config.toml
horizontal_flip = true
activation = "gelu"
num_experts = 32
conv_stem = false
width = 256
projector_hidden_layers = 1
batch_size = 256
final_lr_fraction = 0
weight_decay = 0.1
Rows from block 5 of a small self-supervised image encoder, named by matrix and row number. Rows with one number within an expert belong to one neuron, the router's apart. Each number is 200 + 20 x the weight over its row's rms, rounded and kept within 0 to 999. All counts start at 0.
Before each expert's rows are labels from the 100 images, of 14848, where the router gives the expert most weight on average: "top examples" is what is common among them; "colour at peak" is the nearest of a few named colours to the mean colour under the peak. Only what is clearly more common there than usual is listed. The data: made-up road signs on poles.
# router: router (model.blocks.5.mlp.router.weight, 32x256), inputs 208-255
# up: expert up (model.blocks.5.mlp.up, 32x64x256), inputs 208-255
# down: expert down (model.blocks.5.mlp.down, 32x256x64, transposed), outputs 208-255

# expert 22
top examples: green rim; brown face
colour at peak: green; black
router.22,203,178,194,208,194,226,188,179,223,148,219,225,210,183,179,195,206,226,207,181,194,219,176,198,174,150,181,216,231,237,172,206,232,205,188,180,228,192,199,177,186,182,195,199,216,200,208,191
up.0,230,228,204,179,205,178,218,228,212,220,180,177,200,191,222,205,212,190,199,234,190,196,178,185,210,191,189,198,193,200,185,211,169,204,223,195,177,204,233,189,191,193,180,218,158,198,207,206
down.0,218,221,208,185,226,214,209,215,204,189,213,189,203,174,215,210,209,212,180,214,202,202,157,164,207,152,213,176,213,180,232,209,199,227,209,198,220,153,199,243,217,212,210,170,184,206,197,207
up.1,186,218,203,198,232,202,221,196,202,256,229,201,223,204,241,189,149,165,195,203,185,185,208,232,225,179,238,186,167,214,186,211,182,210,197,176,211,186,194,219,160,195,204,183,191,185,165,207
down.1,222,200,231,167,219,207,199,184,191,219,240,217,198,205,201,232,190,208,187,165,225,181,217,222,216,187,193,182,233,206,198,204,173,192,175,193,187,197,183,191,182,209,186,170,193,229,175,204

# expert 4
top examples: green rim; pink face
colour at peak: green
router.4,164,191,184,224,195,172,207,201,176,178,213,231,209,208,186,203,208,242,236,183,223,207,215,206,173,203,216,233,199,221,193,238,212,213,202,204,231,177,216,187,213,218,213,206,193,163,186,198
up.0,189,196,199,178,200,187,209,182,199,241,199,201,232,188,200,192,198,168,182,195,244,208,212,222,194,209,186,173,198,205,190,202,203,167,175,194,185,225,209,210,180,177,209,220,227,184,156,211
down.0,195,214,214,197,182,184,202,217,213,154,197,185,198,191,204,197,186,213,203,219,231,236,210,202,185,206,177,206,238,212,203,231,236,150,218,187,230,230,213,190,190,217,200,216,182,204,180,188
up.1,216,168,197,205,204,215,220,207,167,194,161,181,201,219,216,195,179,196,239,218,177,178,194,197,219,184,191,198,175,183,226,202,203,174,189,197,134,217,208,181,193,146,148,211,208,251,194,203
down.1,229,183,236,188,237,218,212,188,185,199,240,210,210,241,206,185,186,179,236,206,189,216,212,174,189,184,155,201,231,180,183,188,234,222,217,177,164,229,203,206,174,201,201,224,187,219,189,164

# expert 18
top examples: grey face; grey rim
colour at peak: grey
router.18,200,194,174,224,209,211,175,198,178,216,191,200,199,212,183,172,219,207,188,194,204,214,201,196,215,172,217,216,196,201,199,232,198,196,217,204,157,204,229,210,187,209,225,162,191,239,203,194
up.0,218,214,247,205,227,216,199,224,187,224,204,206,200,233,188,230,196,189,171,164,192,209,196,185,206,193,225,224,195,218,199,203,214,204,184,203,227,199,163,207,199,223,202,201,208,179,220,192
down.0,206,200,166,233,194,186,187,190,180,150,217,202,213,174,189,248,172,169,209,191,197,189,199,226,199,196,215,173,193,249,218,193,170,219,199,210,214,196,199,206,231,186,165,208,210,235,212,194
up.1,170,184,220,198,247,204,246,174,202,205,225,225,207,196,207,211,213,205,200,191,194,196,197,195,181,203,191,178,209,180,229,183,161,187,211,207,194,226,196,194,193,218,192,171,201,203,198,201
down.1,180,233,209,223,200,233,216,194,242,203,191,208,203,203,173,192,218,214,161,231,222,201,210,180,193,191,194,196,195,177,199,193,194,172,182,229,193,239,232,224,203,207,179,202,174,212,201,235

# expert 20
top examples: white rim; purple rim; purple face
colour at peak: grey
router.20,187,223,183,201,220,223,213,215,178,233,177,159,211,215,196,234,193,173,225,205,187,217,203,186,197,206,214,199,216,189,180,166,191,186,222,202,213,180,203,210,180,178,208,179,210,184,201,185
up.2,212,172,217,173,209,190,211,238,203,206,202,220,215,227,208,196,196,214,189,183,225,194,214,239,211,176,181,221,158,210,169,222,199,221,229,162,227,195,168,192,214,222,199,210,214,202,187,211
down.2,232,163,228,201,196,213,169,196,200,171,205,187,235,240,179,171,192,217,177,208,176,200,195,200,221,198,204,185,208,220,189,203,204,198,209,178,180,206,180,168,211,195,196,224,161,216,198,210
up.3,230,214,200,172,213,216,199,212,160,207,227,207,186,204,227,167,205,195,212,192,159,224,230,201,218,226,199,220,213,190,217,203,213,220,206,228,239,228,190,176,177,201,199,195,194,201,209,201
down.3,204,225,201,189,195,234,203,211,175,194,230,198,175,186,211,188,195,209,216,183,182,184,187,232,197,180,198,192,192,222,205,242,199,215,228,209,151,202,223,212,208,170,212,183,230,206,195,189